config.yaml
arch: "edsr"
model: "image super-resolution model"
dataset: "simulated grey scan slices of phantoms with and without marks"
train_examples: 122500
image_size: 32
crop_scale_min: 1
horizontal_flip: false
rotation_deg: 5
color_jitter: 0.2
task: "super_resolution"
loss: "l1"
scale: 2
norm: "batchnorm"
activation: "relu"
depths: [18]
kernel_size: 3
stem: "deep"
widths: [80]
init: "xavier_uniform"
residual_init: "scaled_by_depth"
optimizer: "adamw"
lr: 0.0023
beta1: 0.9
beta2: 0.99
eps: 1e-10
ema_decay: 0.99
steps: 20000
batch_size: 128
epochs: 20.9
lr_schedule: "cosine"
final_lr_fraction: 0.1
warmup_steps: 1000
weight_decay: 0.2
Rows from block 7, named by matrix and row number. Rows with one number belong to one channel. Each number is 128 + 32 x the weight over its row's rms, rounded and kept within 0 to 255. All counts start at 0. Numbers have three digits each. After the name is the row's rms in percent of the matrix's.
# convs0: first 3x3 conv (model.blocks.7.convs.0.weight, 80x80x3x3), inputs 9-17, a 3x3 kernel for each
# convs1: second 3x3 conv (model.blocks.7.convs.1.weight, 80x80x3x3, transposed), outputs 9-17, a 3x3 kernel for each
convs0.1 100:153147157143150114121156115115071071143123102134135104138121150148125153131094065082159116084142096102137110126049121135110132110091097060058084110083081141112104112116107136130109120113118131142152139146132181191134189187193133132138093061091
convs0.2 098:156197150162149146123141133182199146098140151132116154098149125144161113158181156146146142118109139117091121136138086122127074132147120105095135115137133086102099106160168128092122139129132112083091097106107083118091081058065100099117093080086
convs0.3 100:085119161111079129133049108118150135117113116102019082162129088169135102196176152157068099195125087210191149142126171132134171056090139160143129155164163154169136128117100126131123135123129126165198112148172127106111170146057144151113132156151
convs0.4 101:051098133151115151146128132165148138080086073087087120122131149023074140095142155082064105093085083051062071153180119136157121164189170157120148123097133152145168138124113099092103090093150133113110103100076128105114176175132153165139133181182
convs0.5 102:110139135118148109151155142128136142145163149130170155128153099138121028084091006115129102103137114121120105115125138129122145135125146124161087145173095095158092143144125139116099111103119142139115139134137137137101153200141184213174131171169
convs0.6 101:174137099142133077133110107081082081085112139177164138151156176092102132166128141120175184104105107134091097131095141171139173222191158117107134132110143133131134051076152076123147112129115156168177153170127111135120125111164123111137113139147
convs0.7 100:085071103126098117123112086150142138167118146177105082177125128155107104161111157176148151163162193146123176127129111113116118095112077164100099161098117140110096122137143085116166084116125110082192104043136123067129158102053149098081136113127
convs0.8 098:142155109094149114081165134177093190176112200170108133059111128124132109158091106045121160053123167062106142119097149121111135113134125090069121135081098131090109091110123112106144085133144141114148114106164098097188090132125166136134199141144
convs0.9 098:144195157134173157165157162141106102128105093100099056158170173134164191153128156157125100084121098110139104140147155079141120084103099151133187137135162123111116145153152130157145142125137163167152132166155078086134127109089130138139120098086
convs0.10 101:123135108135117106097112061134145137094073111090152162148132106134145107159161153100125151144119111188138137087118098104118113118097093145160114144170130157162133036053049090109122132154156117109114126114122137094126126098171094086138145123126
convs0.11 101:112076148133164193115145112173138082180132119172094065112151112088110127116097157154171103141125112099097112135122134162156149174170118143166122119120115121127148090078098087110120075122128099150166117153133050071103107086066147150108168163127
convs0.12 100:086161173108117145109109087107123059149146065128179157049084131096130142087095048069126156063131142059103123168152132180119100174143128055083090092132114092109086094116131081106124141106102168137134161138154112078117114126104160143140179141135
convs0.13 102:178143132186138105175153175104165123076085130070090126108166167109141140097112128112106058137170133119082060159169137120130101148186181136115112171112118134088106103119108084103104106088096104122192103130150109122121144147137183160151128147156
convs0.14 092:238109149137120096111095063075112140120133171152154210063100096143162157129145119097114137108122135084140133183216208106109123082076099099161159092097074096119128188100133135121097106147094000064051162179187161169212130182164098139158081094143
convs0.15 101:127135123099125145081078115130125155137130103127148114107072127079050111083090076115116128126139129119149140135138126122109136094104142093068090126067067097099121128067112084061114100113114129119178094114162099104118186157147112121139112075122
convs0.16 104:124151096133143123118124099149149108138154127110160134171156128178142096130151106103127148150161165154174162120144168132113123124120108109125154116121101159129146109103135077099137117110103104142165084109133055085118063044098092084122062037077
convs0.17 102:155136173134133148156147115118127103102115123120125124139131177141115136162108099157087083177101012188152114149125135128134109100126112092110140151159149152162149158139127149155146127129120112166167104106147129082117113101084155150124159184154
convs0.18 101:190094117180124105146153192173140148164086107132113110095077113096091130177160175154193142125175179166145137099121140104075103140122124167170153118145141107097152121151160131102107150124085122130117125149153155142155151133120133128130090099150
convs0.19 088:104124134134177188117106168134184098201255159114169103131145127131177141094152181133112096104122138124161158108170137111143100129156126141121136159170154089129121130138138153152144132097114137150117120131133102111141088103104095107110113118131
convs0.20 099:153148096152155152177144172083107076086111104110129127116126090196205120028115124102079114120101082096139090111129087124139120161152123095122109087105075104130114132100087093082058091083088131120107154143098099126076191136122171133105138131117
convs0.21 100:167134232153113152220078053151124079160134100140118108107050078106102158144156175127117095120117107098123138104126082102104076122113125073147160055102099152178154117111120163157206135139147090096138110140127111134134106181225140192187191188144
convs0.22 098:176116099169120100141101124112126095094104069119114107156134120094101057132124071121125143132086111128093083154156144139159156185221186065121150102109061106110078088093105114099101132145172207200212138146161083090091148131133145140116164174150
convs0.23 101:167156145118172123153185095040071119099114123129089095175142151141142141122119101074141162075113065148114090114069079156098057185120093114077072111093141155144117137092122103102133076089107155140152118114090086067071113115129099094123132130164
convs0.24 089:162038016115108053249068073089158154097158140020136138069103071133142109128158102164140122161120082164166137091109092111130135127118128112106150077129153077160141182123091189159124151079128091125198112115171051091137149131096150149117127139111
convs0.25 100:088166112152123128164142132133101128124121128138120123112078131152110135122084141145145133139163125157162108171163216120134174108129099120114076140126109104062063077137106111154121155133120149174186113114093097137099132104129145136125167143101
convs0.26 094:235118123118088111087091043103115137109135141150123147115099115150144108168138117057101077112156124155181195127084083168136134173118101078074054119165167110131154161070071131109149098115112171178127138141091144165095144129087157109108110081142
convs0.27 100:126156109145172132126169160148130113132112125137142149137130159131123129155113097104052047132074068109063086110113131133126137138136114131101089114102127114085109138139132140122103134135110126108064132121064109130069131116090166138110175132089
convs0.28 088:076098135074032117193138255137127075138154130091116048109154155084130166134161190165105137129127119154126131092085075138129169136113198156110121106108104166167160103140146121108133121084164182125102153150104165205105144106108162117134127106162
convs0.29 099:154132092174141128171128138111077120115095143095133155135161127149162087136142089153134148174139142138127103103124107148158114153182165107096190142083172116073100124123100143128066117146139130104129125125121103125133124150149174156131178095075
convs0.30 100:147118187138150157124155171113186135128164167111114088156162134157154137160117084156095114147108111161095113101108122106121172092125207126121145110151217167139156146114132134118154091071135143144084094120055102130092119123166143131154148108132
convs0.31 101:145125138119149113082111061127089116105105129077122111182155116167135138108095166130089073150134120109133133090086078103144130098108074111091157109139132166160147141145109163149110123155145131116148154094155153114187199186167192172137171127096
convs0.32 103:108104087110107143121144141091119118126119105130154130165126141140107124090068103154152142192171138144157151084119114107154156093142169155085117104083160081085173121119106135148120105142108082110127077116135106129126172113101174126111140081090
convs0.33 101:133139128136126109116128115117091133082086156125135169122140127141151123149124112137121064151102072149094051108123172129152175135152131139118174141110176129110159132114137129114078116132111152124081139120096109135128117116098130102110074036090
convs0.34 100:155123148128123085126139113087112065104097117147151098109101093055093142078131138127147121126120118108137135134112097109117110121106129162185174125168153128135105137104119112074091108115169075126143115144164149120138148150121168134083154118129
convs0.35 098:122112097132117149104126169136132122157108096177120116086154128114156110162171119141089098082091122068083086158182165153122138065030100106177139061121063017105077090140060095145075107130078094110091150156119150154176086149182047120175070109164
convs0.36 101:126123124124109152115134200148098120114085125083085097149120095173157095176199139108132155110125134093115113131103070134138118131135124061136162095166177156149120180101074192114074160132073165119124180111083233150106130116133122117146141142154
convs0.37 103:155149121142116108157129133148137149114104123150139153159139103179120092141089082163158125137152129158102115108161169115142147094109118135172174113141159180155145071090095139121131128132126089070124102117146131145116083107125063078105060067123
convs0.38 102:099122111110070146138089167169155107150152128113150134087111150126132144107096109174132090174109073157114084129156136106118111149172173152125133127100168150117113113145084135149130126137138126148134099132132084087081160133114182159099154167103
convs0.39 103:145159127134132103158143141109123123102164145095121131164166144131128148122130170117117160129127140125098087162147145121149130099111056119157124117155155144154156143141101121126107111131113091127145092157138109185135102128132126138107097107073
convs0.40 101:125129114121130163131103122127127158136129156136150162062082111094110112086057065163118080135071115127051103114080079144111076173138074166171103106146152159150182092114130096106145132094115188156105177108105162118126108124103099069061160079037
convs0.41 099:138129120112106095153111080077118147093115152094105156143146132148122110117039054152183127125168113140124125131133160136102142146081142141124107145128113142139096096118170073113190076121173136098159141133155119125136133132134120148118132140118
convs0.42 103:118158132124142118145121140043071108073096127103114121126127119177161133152112115137179142170175149173173143119151147123125131056112111143136117127142108138129075100098085111107089112106101144107109131107117101126118152138107147171131120152119
convs0.43 101:146177165161154164140125160082099091084139109096103063180125116168105089146104114106159188108133175133131147106102109118129105124149111172176095183195074211216142051062075069122103083086087132146121125139131106120121066092037133131043184153054
convs0.44 100:116110128092094166087146159168099072206147107187153122035134097089142106105112064089137083096138103084089114102117098125159134167207177132107140122095144100101160129135158124102161101097141146127100149139134126119119152131094139140135132167170
convs0.45 102:079114106082117095148136086095126075095135076106113055167137141129101134084086116100091117139104116176126085087077127117105137128116158114089096166144122159158120120104114100107143155135120150112103150131142146110119144113071186141103199149124
convs0.46 102:138098081150123109110124060133115146112085138122115128087091132131110126178143129117131167113129134165142141144093078177126123163149164162119114130134121057127106145153132132149130123117106105121133089104145065075135152111080211161097211148079
convs0.47 102:145106118148120114160111139116147126101120107128124112052043102059081144110135163176166162125107132108118140123104174154128166149118104140120119133091084161163133125082086129130150148183181092114123125132159140145166112122131136145158161160129
convs0.48 098:112127123062136079149122107121127144142140111125062104120139137137141111143127136090136119125190169138135144066064095102142133067073105070096133080115128165125132072146159076080113112091117071082160149103150171124153100117087091111130092138184
convs0.49 097:156066078122107071090089082071090179104116155101129159164109105137113127136117157152129155130114146127104156065071114114142132108155122099152147101113143183153191123067122144077113137117109085121231090112210127108204097130121096124137118123130
convs0.50 103:152151110129103089146113127160148150124145154128142185127112050118115059101102133133114109124123093097146134128070093125115160100117144129114127126151135185179125098096112102093116106116105136111176133141180121136144014055064052116131053148159
convs0.51 100:109095141138117159135108127095069126110114117138149155142191139135198140136161095119139160138185198114152183165182124112138129107122144190177141171168168089127146180167178161155140106103116116086084113100093119126105145146137151185186164206207
convs0.52 103:149095168143111140167135153158136117142117152131119149122152151104146112090097062084128098092103090077102100124138147113109132146139183070120164054103107080110115109112104144140131171119178154175116143166155121132077166181152174152137150133146
convs0.53 103:118098082147116102091075074107125145116126140111112118062069099066101070082099072116077151118088146110080137144121125160154137111108125181176167135115140130136153111084084118105107110144110101122143085135143077134135151139083151134096114124116
convs0.54 104:116125104127147105165153147088078092088086108124082082042105131094090083104048086102129122112131112112136105080121120127140128085112065058142143111176133104123100115125101100128127095130105129128064149133112119105121158136110172134104164122087
convs0.55 101:099121108123127141108144140078091131097073131133134139101096160143160209152166183095166138122163133146161116120101114099107150074116161185177137188173154096085094025092099114145132121114100106131114121126115112130097037077111117099106057044093
convs0.56 104:122127162131121139137178125112099122129134156140137144175148129156123111090098112155173176140127148102061098191139150156148184141166183129103089085099060075086094160128118155108106133119131113123117125106104153126106048060062060082073123129104
convs0.57 103:155080138142112098140148128130138159129104114191133125117146152107125153112122085169107144174124128134120123120116127100099175131107136135145164103119154045093105121096094142132096149135119086115146105135159023087104135139118156103102118079100
convs0.58 101:104098133138118136135114132122128102143160113143175135184166121135139114086116172128105109097111091102164162090089075082096102112104062107102091127143137180146131094089094083104143113137157086100129132134147142142154090094120080060089080070137
convs0.59 099:119129115115138116108140142139101096087047093114078097146146155131160145114123108117110122103106089100124135106145112105127117134140095107150146098129119116174155085090100123152155150159144105128100151128070138078043072122147152137096163127079
convs0.60 099:101121096156133103123091103111092153086100153115111152123132172127125149134121157124100112105114146077100133096067127123104138194166169053107100061105145065109159160145091154135110198152109080108226091113182064123180192160155137138155087112120
convs0.61 102:135092106114104114123105103146133143168089090154059115123149170120111082143100047137110102137096132178180185096092134144145139126121047083087070134124078182178118116109117123105110131141130143138176148117142111092106132120095164166142154155132
convs0.62 102:195198149156175124190170101130114126092098117140114121059092137076072112044045119151129157193158150173121093134097125099080114123108128120136177145131134159119123113101145152118170159123156096114122097104120089102136140158164139131119155120128
convs0.63 098:159159122122111112135147169116142162124130142137117119108139105114124100111125135111148135102135113103143149052113160118154145157151126156152159114102104107134117063050092099105137100124109136118094156105087158092101071083086070106131057132139
convs0.64 102:183164090172122099121088145088097117111139147070123119111112172087103148111146175111123136147150166165200191099095096122132130136138107099136104086123109098137090094091091117105112119108107107123171105141154104128133102137111103124095168140091
convs0.65 099:111118129135156130118153066124158113120125097135110090116180161107152144076090070101120103136130146127111153112120144120166159146191148120134115071094085105084101096123107111082089108093147111118157122128173146120123128121083140150115090155134
convs0.66 098:104110127085129117129130133152132113113130118115121112136169176166166155117095112156130115151136129082067062186197162125140129144154144117190233117122157131070109066164176148184162117116073155153086127120098132105106122149191128139170124114154
convs0.67 100:118063029118124140133179120153139106094115108079112079091107080078123094133128066053083126060097120104093091117105108135130118150159134139087063132089070119110084095108128109117142098101145162154187135118175100075151168148111127147114099140125
convs0.68 102:122144137122109165125155131170150126143148136165194148159179125138111040087114109109149155125137112165179129135113095124133125126162149111132138157142109132137112097115113097112099103087101111145101126156161101154203108112114080095077095105109
convs0.69 097:173113076147137137082106186132115109154138101098134069130136160124127153165164186072186135091143147161121056129096103126136154163164128092158192141096146174087105084128125184101038153086058137128133085138132105122093120108131111116103094103087
convs0.70 101:112126136109148143119134115153140135168133133133115116162131119149150142160162147158113127162106113122110123159117109148124155199169165007071108072129114121132120139108138130125143081079099132103101158126135131109096127145133085101100164162120
convs0.71 098:129144119120160134085086089102128120084089097117104059116154170107086139140148195113165175129170207117127168136154201118120179140116127150164113151134091143163139135149160139144231136140168123119147141163141108097104118076115099100168166165202
convs0.72 100:130116127159137139137139093067156153099112130121137122148133169173125127125085086140164170129141124141131103122104149093107146117127139103126143134141100122077050149099130177108100177156138123175208102120171095095134151099049143122103153140128
convs0.73 098:146120158115127130150154136054100096098147146140132136074061144153130171090147209119106122147096062148136104144075147110087135133118138118070112155141155171203152136125176123183192069136122119101080167158138159160121108098129131119145166164167
convs0.74 102:125128071107065069100080078153105123116139157130143150084089126093151168116163128116125120078132158058089126094092095113141168111159177109123162097109134115119156131159104138107113118087090102083112114117134087101094123158151152143130139126146
convs0.75 104:163160118157155137169159130102125132113158161061119137099127123060083093032056088121143154148162141120132132121109141130125149152139131132154178140123143152138161177147125206125094149108107128135181098124165081140188177185142196158113136102076
convs0.76 104:165124122132105127169153146120146117133155130115136120140135111110111097071039019155111113149103132143169149150122142121121149131151158098079095120104146136114107157109102132094097131116105124132112156150113135148119179100103176160148172201192
convs0.77 098:128092090138137104140095200129113149127117146094142166158100122128116111143126119131117088113097069174127114164203161148170128103111113162146117194160106189165101073114109140147125153109064153111114107111130135148150090131090117090100123094120
convs0.78 098:115120122144133181065161137141156157120138178107142157148164184129137106137079040130129116138147141083120109041081113084116131135142117096080114150111123136104170162133078122121100081105103117116123126132127148124112144126157188104132141094145
convs1.1 098:145112121145114128093115149156138129154159102173150149123136129135136111165134148160131106149149102206189100131099134150150164152109117088082117192146128195145144103123173123124148203149145138127079120109085132119135142170131132113110101053077
convs1.2 100:126149166108047111108151110118113145088127149085142140142173125137154140148137168160104070154127122140124137154140142103059088090108093122129093144147097156142123184130121118053108133113090127160130091088077125111106108077039127110135167161142
convs1.3 094:114140149154160160167156173115110118127134148159157138154160164138132134153144094110106080124136082158134122084096171099093172153107162175132115174138100119121035099090099132093081198140113154142195108108153098105146104113169135091117176105109
convs1.4 099:074139099117194143112171141133179195165163160135129121084073054118124096153108090140132118128111113182184163085113160137162151110134125129115085101099104053087103116209139121196176096105182152175167171137134175133106120126096076099081120161162
convs1.5 099:125155123149129114127137142090052061138119100132131068161157120176176129111117081129141166147123148154163129118171161128133143149138118129110123169097119199131119131158166128122165131119188139135072107110078121082076084112128116118098105124089
convs1.6 106:133162169151163178118140075131160165137134139192175175130104108155111100141102106135089108144113125177162121113079099090089128148112135175140089160153122117115119081113082148172134133187148204156165139133119146114133145178206119132139155132144
convs1.7 101:106143126153116138155132126171158130140180135120142133084097087100145138105136153166101121138086085086081092126164087136165107199186163133110074107100060128138109089113157134137118127093093120178175161167177147178177151118158141148168161181213
convs1.8 094:104189137102127121071132119145121133126083078100097085140129110160171161162187151104127098136154120152142157145176182139146136154175146225112105199115143157144129103125136093079092117118123086146171078156162071160141112128110089128116080126163
convs1.9 112:097091102130125118148124127151137127152131117163160163150149179127170164119169174128177109101143124090122147130152164128128114137148137116117123110129118125129134102100078117131143048014071117136096144147115109124093125130148110131158116112143
convs1.10 094:168113124124090131148127145097122116113153167152166186055087068091100067152125106122119104139099093115111158148125114091121111117131140175149128141105095101061089152180157120118114119074108143133149159161161146144129132135102118092080127122156
convs1.11 107:077148118088149131139153139140124094131116076095118104162141113153148099160146115096120054130133062160179092145104087132089117151089084137130128130129130081085107117163173111188198137144118149178175144142155124111116159191168116180134144201141
convs1.12 097:153143171092113156106123167106092144187130136145122112120141101147181143108135147124154131102136154119110143128130143128124095065116080107130079127118086153143113146192160094113127131112091115103116083119088076109096156150158140138173125112105
convs1.13 096:082036056134105124129107149147192165114155126119080106144159231115136191124154110151093087096090114167150141025063104105099115093050066172139133108116107178184167182183121167152125147132178158146181060093165087110175187158159152144161114113119
convs1.14 089:197093178170119170148139068034094077078108146115165228046107112110138127140158157107142123144148104117165151185202226078113100076068103102165170120150158126078121156096148150144118162155071000032072095115159144186229140127124144130133082084090
convs1.15 101:125140131154129175093157179109103116107131148098132153152157134163159146118146138153119131148113049115102084131101161121095137120135213144139151186127157140087085117128150121183179182189126131144174125133171138158176136181141137170143119127111
convs1.16 105:129135101141123137138133139124124131112109116107082122070105139028102141058072109124066081104100121103102137128146167108127153112115160149102068171135111180137146049103123132138097157161142125142150121130143102146156124085085108079080169122162
convs1.17 113:106112104107089088103094107091129133105123151146177169143145141108128169135138148117127112119138130105110115130129132134129117165136126094141154078114121109124100142079096171123121183165110117111146123111120128141145101144155120114145116117144
convs1.18 096:153133091167130093171120088101128097115176104111119091112116173102096139143123181112102119101083104126135081141112089140144174183158197151145142117148125113132124101097108157157103131132080120102108092124149148118144067063157103155174172208168
convs1.19 123:165158115183119086096033138145180149197217190165128147141140160161150167157161187162140116146134123148137157095107095126119092070092078067064059088090084128151110218174164149100145128116163110124106138161125144188128159179155122146139091127137
convs1.20 099:119079123115143104152171096128164096135140092080104118098137140057079055091107121109128167175145121149144129123145175083086112123087177132156153114142096135160184144193190178212177148144123053122101133164132072140105171127108197149105148096109
convs1.21 110:154091085149106065185096104116145128101127139137146138142120148147144164161142203097092131130130115148125084081085109157163133229159201162186174169176172092105096101105048135127037135160066140124143124138129150114149157175206166140148182145179
convs1.22 090:147113141170125143185152122142157167137138121131122112163144172103098108130121111143134129135120125135122115064114137107153153109116085189181168137119102131119126138145139136138125131165180199139209103097120097060023147106114120119124107120131
convs1.23 099:123129045092083085122129091149146163148128148122205199067069117147154166132143132119152104201142110155104164178145121183146106104147127171126100093157163106133089136131182117142167131176083174203130116145100156145089105148174119130130155135128
convs1.24 084:236095088237096155249094162059165182047116139024126121088113143127160132104178150132140123121116108108081100119107140150127146148097139127129146049099135130112139153142097114123159118082118127166193106122151071105137191130094194138098126128121
convs1.25 101:121124087151136147166117157132138195127138162124155148174161212118101166112112149066068107111102119111115112199169162101117118081090121134107109116096114125136144131128121151157150115106144181113186178114159154123115096068042096122109112141161
convs1.26 093:243170108162131135172141130095127150113076095127123126120116172160177175147147153090124140163134128193138118170166100102113116126091128127112063092094126139099094131183151103134147167147106173148133160137106119096093131129128172161173162108129
convs1.27 100:119115088129133133112080142173150131150140113160133074174127147207167184183145141162133152136117133085073108187113117153103111126125160074065143113073121158080062124165187097112216087091085171169155190172157201144121107109134116092113083077118
convs1.28 088:082140060114119110118090151155147143138112129110102073144118143118110161094109091158128136123134151185153120113119127112120152134120179137117094110140053176194186122121141132121119126112161189125109140083063157128092133120104126142124117118134
convs1.29 103:123093125149124117190133131091088085124137111156176115084119090116127107109105076105094142144126145210148158114101093108105109143142126182153180221160145132117123133156152211108082183116101117129142148127113124136119173151110168115082115088144
convs1.30 091:108120138118136126100139106122102148095105122122096100110118075166134104141091083151112176105094161144127136162156106125141092074099121067137182093125152126131157166177213083122229073123156130117107151137136172107108185133097113118105124124109
convs1.31 097:192144159121115101132137101100127140147169153139160148157135134117140113101083065140128135157121100199163098151156156154143132174137146140131123112121130080082109143116114138117098160088099097134139127161144097138118161143152172108079152112077
convs1.32 100:128153089123146126102131130126141130163154148179131114088096134077058093084071076118174211104116132101104108132098128133107119152135150084101137083097124090115113123138131118137161116144150139113124160152187182173175165128090177144064161123063
convs1.33 102:134128080179143116169152133091104116114139113118179187153145136156139131172151166142130122110057057083124165124122113118124136132142166095134166096103166144127148148165118107120150082083135113107078158103074168130090096117090174144121123138140
convs1.34 098:149149198127113132151152145139126140140148125143087102063137134095104149122144138120125153129188188144153178164173130165097111137101096102102094082097108075109133140158094213088086110135130111112088115090094131113132143125132127128156164126108
convs1.35 097:133175150127136138119140118139114133147097129129107122084114094132130090136132097154180174180200171237211180179241127105103098093014114113141152119130130116090102155121106123146105115122131082131111125142121133146125103088098127111120171118082
convs1.36 098:146137103169121108156112117115169126122141157138087142154160127144145161165121147134122109107108118111091133103112103145134110207150150161131195122056161172122159128115077174064069175111063111088098136112116167128126176114097126152136131168136
convs1.37 109:142140132139146143118132132106101137103126099108132068084072100098108092042098097148130098125121088117121096115148171116120155124135157125130132095077079074051048156129098143169121122148134118120137091141153063111105114106117146116097123106102
convs1.38 096:065140130133151155125153172125066119091079146106059147189152098142144119107123083126142116095132134099112090164131131142127112064059114095121154079107162171145155134122037057137135132162128190149195159118166147103167116105139117134123120123099
convs1.39 103:156079096130085095120092113119109131119114128105082110166131166140093113132069099180135065127102068075128123170116159119135123106183110109089162063054135116104129112094131114062103111057095118073081120106099131143141151126106114133088090128087
convs1.40 111:140152156119136151120149145092094116103114137096107148187180146146137123134129144148121114154060077201124131179132166124081111096073077091088070140137093135134083112128159109108099161149127142104102133134111120129104093122110097115127094138129
convs1.41 106:146104148149129120157102073090090111164150128174157137138124162141142173115130147157119119119103097092111151165142135144119134147094089150166119126142129144144151095148139138167190141137142139104136136103150124066160092151138116159113141141108
convs1.42 118:145114110153140086136126098117121081148156129135187146148133127115148166142174177107085108115080120146065124124155151105131103091109103089049035099069047149105115142169138143137168126140119094084127132101135089077119154163127178192152157164166
convs1.43 112:133112120130135104134136107152134118159122112116150143081130115136163142153145081110156114075159150046116150089117111141127102138106108120084122083074102032048066179171165159129128192179141119126108125108113139086113041135139097155132167133125
convs1.44 098:107138146110185133115140108141108096142121116147140123081118127147165141156165147153106100152133111120138139042060155083078117125100103102120122099099133104119131166199152104147130109124111125126150127104111150136071116119095097103112114132110
convs1.45 100:098118155157157148108167194204136160172138146193127107159120090133102044100095038124151136131156135084127125091117139100155146113177191159114105154110080146103077135114122134128151140148157160123106150117108154131111072149158118158142137152123
convs1.46 101:154120169174114146167108119108164119114185161075174155126106132140158158197223170134136113134153119074127154080058085138118111160164141094135150079114137148127109131152120079139161104113123158142207140132187157153163171118064165115077101099100
convs1.47 098:142153103135107100130126131120100113118114120125140123163159120151150127156160131166162142172132115188107130205156077162137073117110077151112109136123098127110118091046034147078064159133153111088086115099120117108128081053079133097108156143150
convs1.48 093:125173135127165155178165158143128133133135117133132105088159179112162176127114126109107110119105125108137146159175162144156120197210135151108057141170150104149138106116136179133158168131117133116094126153121097155132115116122133119202135120202
convs1.49 093:172131195162127167136139126094165170118150172125149199168143170185144120157121110104148154123129125101121149109114101121121135177160221142120128130118137108122117171171112161149083118149069095132216100108213113119234094126165105138159105140138
convs1.50 099:125137147146138107113097099129140187132136159103131127119107124120123137105096076146155105128150122134132104083127160129133177220170205158088093119090093087130107169160123151132109156150120135130208128110154137098143091101117083132134075136104
convs1.51 092:102129127110132123130194164074123109108154129118106124122089119113055140150118153130107162076098150085146139145190196133121101130101072121120131107090108126125146101147156074091140085102087116138111151151119151153122091115097108097089129075089
convs1.52 096:120156064110121125067094122157132119144119090110120074155188183153195158122151088134153144148161176139168164128133142112091103048024084067110136121181169216239223083083110064107159147169213070154086100122089041097061120104087082109089092142099
convs1.53 093:154146139124108118166183152102094132094123146154139173153120154227201154205173110110077140118121133123132122125149171050098118071116156014043111078099085124108039099124128105175178166169117135125197114111182117112167110158135114136124134146123
convs1.54 103:166129129110154132101146119104138130199187179212169157033119172163189212190164179137130146109108155096138192153201135098154099102120097084109054079097101027102105140130146141125137146129123132099106142109134148122151132144179100136146081111108
convs1.55 111:125168132162181136147160118110117125105108128123147179072099154099170173108128072146143115147152148152139127090075152089101184109118187137113121128091076101082076145178182160185130161135099119123082117158123123178142140089120186132114120051064
convs1.56 093:137103146173115128124104146117133154102146142094144118129132069129108067082086081120143141116148159140196181068088171101097127085076018187104084166107109155126136217118174124098104139117166145115151147146148123145130133071089164128169169127103
convs1.57 095:122135105111149127146159117119151111137179139122180111156106112140108113138091068113100093076099135075083109123120077101126117080112081104152117093142158029047104087128101127197135152194184143156196075119188074126169117123139109119107077100092
convs1.58 099:144180147130153106134148114151130135131119108139134140096135119115127138108103118096096104169155144126131176103118125103149177187204219202152126192171162132100125112150136119126150123141176160136192149128168174152190106151129105181187104181164
convs1.59 105:159134141128141147158160125135151144137147139140160168076100099127130126121095102183135102190134114125112142149115124158189162150151152145119126095105124096107139143149149140127120093069078146132115164149141144124132110096055123139067084115121
convs1.60 092:123111137133108121179124138129149157113154141126171169109140131112136125107139135116136078148138117092094119058091080105107113144136166113152155133167157116089052107101067168141114120079072097130255085107227116117216103125136101117107136119104
convs1.61 098:125131158119130131089130137135127161131149142154157115164095116151081138111069108156129114195154126157163155169104099151103119151127106090018075198136137113116137047089100169148115156160123186121115158127115109099118165149120152103075179133104
convs1.62 097:140130142124120130095112095144154141182125111199132144120098125159116143110062096089083100058090071046094087109150169088133170101157151135149143118146142099137112098092082106118086082124109155111158161173168140147169138160183164164153197152137
convs1.63 105:099112134114137136137122100145103126129092132127110154137100129117146129111129096144098110156151158148169186084178213078131173129113161155141140145122134105082103129180149130204134149166097095130114135141125130120078172203130162160135138081133
convs1.64 103:133157139167130107175124125159137152153125152184160148134168145163193159174174156084117125091115117081118139115150133132146102155165168122091047125087075128121143145128092173143081111091033103107148126121136145143154110134142067109155127167205
convs1.65 102:167170135121131140136137121121071126106108139118118085102117061152144085135111075108146184133096164122133168105057122108085118170146092145123099108090092091128122168088103177128225141180176132102120113092134129109156123127114124143156149149085
convs1.66 095:085110131140144146126144100141170109145144108113076084144178144165138114113081093112129170104140169104109102151209132117137086117114053118162171020097147082133165175141120149075061083101163145156123148162112151135095117130145054083145070081135
convs1.67 101:165158135142140118138144142188172129167150114136147142118101145147148157125152136099093139096113130133140150067096116141147097121154096177120095186122079190171139102166145105156153109122090153107179096104140102157140151103049095074086093103133
convs1.68 103:098083118139141125138150123082110165084102107126140155175103115169139129174174125132124141085071070097116113129092150161165215181188233084120162086107127135106112148158131144192148143122102127146134102109112105115129102129155148157167124146184
convs1.69 103:151182160114148126168143176164123137097123129139152175146127126105095176150163184134149086139142137080141114167074118149143140203147194173136168086100099146139137097139053137113103106155094193161218089115132173098167175116178176135173182145193
convs1.70 103:106147098117142120087141102109087104133138150130086097098151123046100080051074115152197132055122103127128121114081068141129084153135101114108116119126158108121128145176148117131121134134144122131124110138135154154098103068067061078088088104103
convs1.71 095:079123167090104116151131134133115121125129151178164216142131148115136168098140157127124145117128133142120135103125103060135136089153142209198146182186146147172156084076053101103058103140103092134170129157169135157179019068140049077081090153100
convs1.72 089:162125169171118126135111158125145122094115139076103094109117152066094146117116142133128148147138128144140092182121071127117121127123090190192129126151103071106114160059006169106034171155106127188207089086135072069126100116152107110083165121047
convs1.73 096:131062138113110108113153108093142110130164178174163187141125105156152145122155175131153150106158139154170124190190163112128113104174136089095089121127120161143156096150120081117097061107119067075073139132116166151125096171190091134171109121114
convs1.74 104:158183177167147162150179177157144131122137140156185160129137088137130109170169122132120152152119154092121119080111144115072097109153170092097070147179163094121137153199155157123093175143134131176197131157172179167150126157198130155204129139158
convs1.75 095:097093121121108106164089072097139143141155152085115134094129166093111119080098108146102122155116111114099113073131130094134158133173170168159140124126102071076111158166093183103023153080036088132216064110166073118151198178092196126068136084080
convs1.76 105:129099076107093097165171126132166130134191156140187101141136132159140130147141103109166170096124133079110124132130154144118147130146158118113120111148117150151112141084116172177120128134125113131133132149144141140154089060115091091147172166188
convs1.77 100:069164151117130124219141156121162137124136124071112113135072085140107123131112164167156152118137183086094125120164099161179106111156100200170127089116108095102098152148152131135122136096083134145162093120129115107109079108105117166157140145147
convs1.78 096:131123135119121141093096114179139136133106080109058126139147145109144123089107088095104108097135095147133106087111110121132184155100139131054054167104087149133124135180169158175136067119100162155177111108138142150146149174139084113102100143152